Rows from block 7 of a small sound classifier, named by matrix and row number. Rows with one number within an expert belong to one neuron, the router's apart. Each number is 128 + 32 x the weight over its row's rms, rounded and kept within 0 to 255. All counts start at 0. After the name is the row's rms in percent of the matrix's.
Before each expert's rows are labels from the 100 clips, of 14848, where the router gives the expert most weight on average: "responds to" is what is common among them. Only what is clearly more common there than usual is listed. The data: single English command words and digits, spoken by a formant synthesiser in many voices. In brackets: how many of the 100.
# router: router (model.blocks.7.mlp.router.weight, 8x256), inputs 0-85
# up: expert up (model.blocks.7.mlp.up, 8x512x256), inputs 0-85
# down: expert down (model.blocks.7.mlp.down, 8x256x512, transposed), outputs 0-85

# expert 4
responds to: voice: deep voice (100)
router.4 103 [117 154 176 123 127 141 134 144 118  99  96  45  88 123 127 110 120 111 160 152 158 134 137 149 106 161 109 113 152 189 105 119 134 131 158 111 160 110 140 142 151 148 174 101 154 115 159 117 110 122 127 125  54 129  90 142 172 139 129 131  89 112 173  85 144 177 112  94 162 116 127 109 123 128 128  59 121 147 162 111 105  87 133 141 127 105]
up.18 121 [ 88 110  65 104 123  75 106  59 125 143 103 104 113 107 119 105  98  82 154 125 146 154 142 161 120 199 207 100 141 104 218  85 139 123 166 123 122 187 181 114  93 139 140  82 132 135 102 204 169 124 110 128 137 147 168 136 121 165 133 104 118 126 107 140 119 139 105 198 112 112 116 127 124 196 106  99 140 175 154 103  94 133 141 130 113 200]
down.18 109 [148 143 150 110 111 132 149 203 129 172  75 129 156 177 106 175 106 170 118 126 134 150 145 143 122 107 179 170 129 165  97 136 105  89 100 202 120 176  94 123 167 109  97 141 105 126  59 132 142 133  97 145 128 127 134 134 117 101 149 161 129 130 147 214 111 153 144 175 149 201 176  97 114  86 156 152  82 255  65 163  89 144 100 146 146 132]
up.19 087 [176  67  67 189 169 105 178  62 124  84 164  91 195  69 131 134 138  67 180 183 117 135 129 129  91 176 151 127 102  85 195 102 185 127 143  77 127 155 116  93  68 103 126 118 148 129 136 207 151 160 106 113 143 109 180 161 163 150 129  98 149 132  80 123 177 141 122 132 118 165  74 163  89 131 108 125 150 128 116 125 156 125 191 155 185 142]
down.19 099 [143 137 150 121 123 104 136 166 118 180  46 129 115 150  75 156 111 187 128 108 136 118 154 184 130 124 175 163 161 178 127 132 106 108 149 183  99 157 143 155 157 150 128 136  93 130 101 161 147  84 107 159 137 130 145 137  88 116 143 156 130 120  90 194  72 131 137 186 168 199 129  98 192  92 131 168  95 211 102 126  92 158 146 121 158 160]
up.20 091 [108 135 166  93 138 207 139 161 136 148 103 146  80 145 121 118 139 152 123  97  55 146 174 139 154  90  93 111 137 161  32 112 128 170 126 165 141 141 161 107 164 179 133 146 139 153 138 139 175 143 111 111 116 224 136  99  66 126 164  90 109 128 134 173 102  74 102 150 123 108 145 175 162 121  74 125 179 121 115 105  99 123 191  95  98  91]
down.20 116 [ 92 162 163 111 128 129 136 148 117  79 166 103 142 125 140 111 148  71 158 129  89 112 121  70 120 121  60  83  72 123 144 118 140 121  79  75  76  63 172 107 126  98 114 136 151 122 121  65 139  81 133 111 115 106 116 119 187  63  83 115 162 143 139  89 157 147 125  92 114  69 134 138  46 132 151 116 113 100 100 143 176  92  59 109 150  55]
up.21 103 [151  98  86 170 118 159 154  79 132  64 182 131 181  76  90 135 154 109 165 142  95 132 129 123 126 134 136  65 101 111 144  89 131 106 133  81 132 142 122 120 129  69 107 150 161 140 114 196 145 152 120  88 110 143 155 132 118 136 126  78 146 117  77 158 147 146 110 121 140 154  88 183  96  95  70 129 133 144 155 159 124  83 216 141 150 141]
down.21 090 [149 126 175 140 145  71 122 180  92 178   4 129 104 133  82 119  80 155 151  95 116 117 152 151  89 141 137 125 163 152 111 122 106  97 156 130  94 147 119 127 159 117 127 106  84 130 129 150 107  70  76 156 130 122 155 120  69 116 143 136 133  93  70 188  41 157 136 142 168 159  94 122 176  68 147 149  92 221  74  51  96 154 140  99 150 157]

# expert 5
responds to: voice: child-like voice (78); mains hum (33)
router.5 107 [148 117 139 103 148 149  88 144 152 122 147  12 139 128  92  93 147 126 149 145 127  88 101 111 147 146  99 142 122 187 124 166 111 153 179 150 112 144 122  97  94  98 130 131 137 131 163  86  86 129 128 104  68 170 139 128 158 103 116 147 147 155 132  97 133 131  85  95 112 116 135 105 143  93 180  73 157 125 159 125 122  66 131 115 128 155]
up.18 102 [ 98 159 115 157 155 127 120 161 154 124 107 109  90  98  90 158 147  76 142  90 151 141 165 166 104 139  54 154 105 192 137 147 101 136  94 112 138 138 166  87 221 135 140 140 145 193  94 154 123 118 121  71 110 127 135 100 178 200 178 128 135 157  82 157 164 162 113 152 106 181 179 186  77 143 156 147 145 128 166  76 148 135 138 187 149 156]
down.18 082 [149 177  96 141 118 132  84 155 129  81 173 118  98 118 136  82 128 122 142 138 206 155 158 128 119  90 104 145  98 132 119 169  72 124 128 188  92 109 143 160  92 178 155 141 114  91  88 104  72 180 130 125  99 115 178 139 153 106 179 120  55 156 104 139  52 148  93 172 126 174 102 110 102 241  86 114 155  88 132 105  97 122 233 128 107  76]
up.19 109 [ 74 156 103  95 155 116  95 154 122  99 103 123  26  89 132 116 133  98 115 104 159 100 107 131 151 150  98 125 186 135 147 171 161 142 127 130 125 193 164  48 130 104 122 115 128 105 176 112  90 209 123 100 122 128 137  99 161 114 118 100 133 135  87 136 166 163 119 118 112  86 157  94 124 160 133 154 176 106 148 129 139 122 158 195 163 142]
down.19 086 [123  73 119 120  67 130 161 153 133 155 162 112 149 158 115  92 120 117 152 117 115 134  78 160 112 135 133 109  60 167 176 120 123 142  92 128  76  57  76 118 116 114 127 131 107 106 192 102  91  89 150 161 126  76 142 124 165  66 126 109 155 110  89 117 124 106 128  75 110 126 102 167 117 159 117 114 146  80 128 158 186 116  93 115 185  75]
up.20 094 [169 117 144 119 109 124 126 131 130 122 177 152 182 116 168 155 126 155 157 148 107 134 136 162 106 135 145 143 155 100 121  46 138 170 134 149 114  83 118 193 159 137 112 153 124 113 117 130 166  60 104  97 130 140  37 252 131 137 114 181 137 125  74 127  91  83 151 149 152 193  91 115 136 109 146 136 108 112  89 116 124 121 137  96  83 136]
down.20 102 [136 165 187 123 205  79 143 109 116 115 123 154  79  84 131 115 141 143 101 103  96 129 197  94 130 149 143 145  94 111  62 155 108 142  95 115 160 148 178 136 137  97  78 114 141 127 129 160 139 156 121  97 100 148 105 112  99 179 227 184  89 114 125 155 155 137 133 151 118  98 120 106 189 127 106 120  93 154 102  79 121 142  59 103  96 146]
up.21 087 [166  79  98  71 104 145 102  85 101 122 179 145 114 129 184 144 106 137 125 128 106  74 128  81 127  97 157 135 232  40 148 104 158 167 133 131 143 100  95 135 130 210 144 178 159  85 167  99 100 163 116 137 129 122 103 146 120 101 128  98 123 132  97 159 110  92 126  90 150  94 105 131 135 122 111 167 163  91 143 104 141 131 213  93 155  86]
down.21 096 [125 125 152 102 170 104 201  71 146 148 136 142 126 138 189  92 114 106 116 118  48  71 131 124  42 134 139 111 126 109 105  99 138 136  99 147 161  87 129 103 154 108  89 118 163 108 166 104 129  76 133 114 174 121 166 112 122 133 154 182 108 109  72 139 159 118 135  64 177  40 148 181 141  45 167 125 117 209 124 146 112 139  34 128 197 172]

# expert 6
responds to: voice: low voice (95); thin (high-pass) (35)
router.6 146 [133 124 121  99 124 121 119 164 135  61 131 170 113 180 116 105 136 118 138 140 129 119 129 129 112 134 163 140 143  71 117 166 105 135 152 125 134 111 135 125 120 124 133 115 156 127 202 116 145 131 128 119 200 150 125  90 136 130 121 127 118 162 132 226 137 148 106  90 126  94 138 112 122 123 140 205 131 134  91 126  56 223 123 130 130 141]
up.29 103 [125 173 106 112 116 166 154 133 125 160  70  83  67  77 116 140  51 119 190 116 148 151 167 173 120 166 129 132 149 115 113 105 122 145 147 127 166 121 151 146 121 158 195 109 153  93  64 170 141 136 121 135 123  82  94 113 129 163  89 113 112 117 171 112 115 140  56 141 152 169 128 167 159 183  69  61 101 165 164 111 186 119 136 125 162  90]
down.29 095 [130 130 185 108 190 132 153 145 122 107 155 188 166 175  92 160 155 152 110 116 150 166 168 151 123 143 122 118  92 128 154 147 135 176  89 122 102 164  90 146 100  49  98 124 113 146 129 106 100 163 100 127 139 149 122 112 131  63 179 107 102 130 165 215 164  81 132 131 129 126 128 181 108  73  74 110 110 161  60 138 122 115 137  87 170  66]
up.30 101 [132 102 120 112 114 178  97 104 100  50 122 128 149 125 146 100 139 156 147  94  94 133  93 127 226 169 155 139  62  76 130 149 144 116  88 100  71 172 151  51 135 156 166 115 132 118 100 151 137 135 129  95  95 102 139 160  65 184 119 152 121 141  76 109 141 140 148  55 163  91  80 124  91  90 135 143 108 153 115 180  88 125 132 156 176 168]
down.30 142 [ 71  64 122 105 155 143 189  98 140 144 107 135  99 106  95 120 119 125 122 128  71  57  69 141 107 134 142 160 125 145 155 131 135 106  98  95  97 117 163 139 161  87  46 136 162 145 150 155 143 154 107  80 116 145  81 122  54 156 137 157 186 126  54 153  97 143 130  78 100  68 172 122 161  46 196 122 170  84 117 127  99 109  66 109 172 116]
up.31 106 [144 152 122 121  97 146 216 158 111 170  72  86  44 146 137 121  98 147 171  90 132 137 157 163 137 158 123 189 116 120 161 127 116 119 118 123 150  98 124 143  89 176 163 139 123 102  96 150 120 106 162 183 125 120  68 118  89 175 136 143 123 126 171 144  70 134 121 152 144 168 154 157 182 182  68 125  82 171 137  80 179 142  96 125 158  87]
down.31 104 [147 162 177 117 157 143 142 140 105 121 161 148 162 160 105 178 140 138 120 128 169 171 173 154 100 141  92 130  72 142 126 115 129 158 117 163  78 136  88 141 111  54  86 127 103 159 120  82 135 104  99 152 108 139 117 131 154  41 140 117  94 106 166 166 152  75 151 136 118 118 129 182 128 120  74 108  90 183  80 127  99 126  77 109 151  72]
up.32 096 [109 156  97 119 128 167 146 154 125 169  67  91  63  93 126 147  60 112 183 106 157 157 163 171 115 152 119 159 155 109 120 110 121 130 118 123 161 117 128 152 114 163 195 108 150  90  94 152 126 134 114 170 128  78  83 122 126 175  95 121  98 116 179 117 128 145  66 114 157 184 139 161 138 165 100  76 104 147 175 110 203 136 151 148 155  64]
down.32 087 [107 132 179 106 186 133 148 152 106 117 167 174 176 178  93 175 157 138 110 121 161 169 165 140 109 141 125 124  91 128 141 115 136 179 139 118 104 162  87 136  85  33 106 129  97 145 101 105 102 144 123 123 136 128 127 110 145  58 175 114  80 119 167 206 177  67 145 157 127 113 129 187 127  60  64 109 116 163  56 134 128 113 119  97 166  56]

# expert 3
responds to: voice: child-like voice (100); mains hum (43); /m/ (26)
router.3 075 [129 145 156 142 123 100 127 166 128 172 126  63 108 137 102 102 113  92 117 172 151 114 120 138 105 158 101 121 152 176 110  66 162 147 174 128 138 121 136 112 139 137 157  95 169 132 109 119  21 128 134 105 123 136 117 145 167 119 108 132  95 228 162  73 142 164  88 163 142 156 138 113 128 113 147  89 135 144 154 122 172 141 137 139 124 120]
up.29 089 [103 133  95 136 132 165 145 118 184 121 121 139 147  89  90 153 138  65 156 148 148 110 124 142 123  66 170 132 141 104 113 108 171 109 152 154 107 104 153  91 129 113 137 128 155  99 159 128 136  80  88 146 129 149 165 158 157 117 136  80 119 177 151 110 124 105  80 111 106 132 116 149 103 138 139 140 164 117 156  79 146 112 153 169 154 110]
down.29 100 [ 96 121 130 138 103 115 138 135 122  44 143 111 132  92 116 147 142 123 131 122  94 183 141 111 164 119 129 144  83  86 118 139 155 157  30  33 127  36 157 114 152 113  89 161 158 117 131 132 108  94 112 149 120 163 101 185 104 102 174 155 107 166 143  92 129 108 105 124  78  56 102 118 128 158  96  98 139 133  99 154 142 124 202 122 149  46]
up.30 082 [107 103 116 117 129 129 122  98 172 158 101 149 148 103 119 140 111 140 160 149 157 140 160 172 151 139 197 143 137  78 122 135 191 130 141 117 154 153 152 106 117 140 123 112 138 120 118 198 153  77  48 125 124 104 121 201 135 127 151 131 120 150 139 136 112  99  90 154 131  95 108  97 130 180 143 143  86 129 121  89 146 140 120 143 118 159]
down.30 096 [ 88 126 136 134 126 105 132 120 112  52 156 114  92  78 124 136 159 118 133 105 104 177 183 126 165 128 124 143 115 103 102 154 147 146  34  47 118  36 157 108 132 101 108 148 153 116 161 102 106 153 113 145 134 158  91 152 109 146 192 153 107 162 122  94 147 110 122 100  57  70 108  89 124 152 114  76 140 131  79 145 114 128 190 127 134  80]
up.31 084 [108 110 134 127 131 130 110 105 180 162 102 152 143  96  93 148 112 134 161 166 158 139 154 179 137 123 189 140 136  84 127 116 197 129 147 122 155 152 166  90 111 149 131 124 140 116 126 204 161  82  59 116 128 109 139 206 145 135 138 123 111 153 140 125  99  96  98 160 120 103 107 106 131 178 145 143  93 125 130  82 152 141 133 143 130 167]
down.31 097 [ 89 118 127 129 122 102 129 119 113  47 161 109  96  81 124 131 155 121 130 102 103 170 178 122 156 134 116 147 112 104  89 154 158 139  31  43 114  29 161 104 132  98 110 142 157 118 155 102  98 146 109 145 125 161  99 148 108 142 190 151 112 164 127  96 142 106 118  99  62  73 105  86 126 153 109  80 141 136  79 145 114 134 186 131 139  82]
up.32 083 [101  95 122 118 135 130 133 100 162 133 109 155 152 114 130 137 118 143 158 132 157 154 157 178 139 150 199 124 139  73 130 145 187 145 136 106 140 152 147 115 119 125 122 107 140 118 112 203 166  72  64 127 117  97 128 214 133 134 166 121 133 157 134 143 121 106  85 153 137 108  94  84 122 176 132 140  97 129 121  92 152 145 120 139 141 149]
down.32 095 [ 90 141 139 133 128 101 132 124 112  51 166 119  91  74 126 144 164 114 138 104 105 173 186 127 166 126 127 145 116 103 112 149 148 144  31  54 112  35 152 108 132 100 108 153 149 117 164  99 108 158 121 139 135 155 101 150 102 144 195 157 108 158 119  99 152 110 128  97  50  72 114  90 130 148 116  80 135 121  81 144 111 124 186 128 133  78]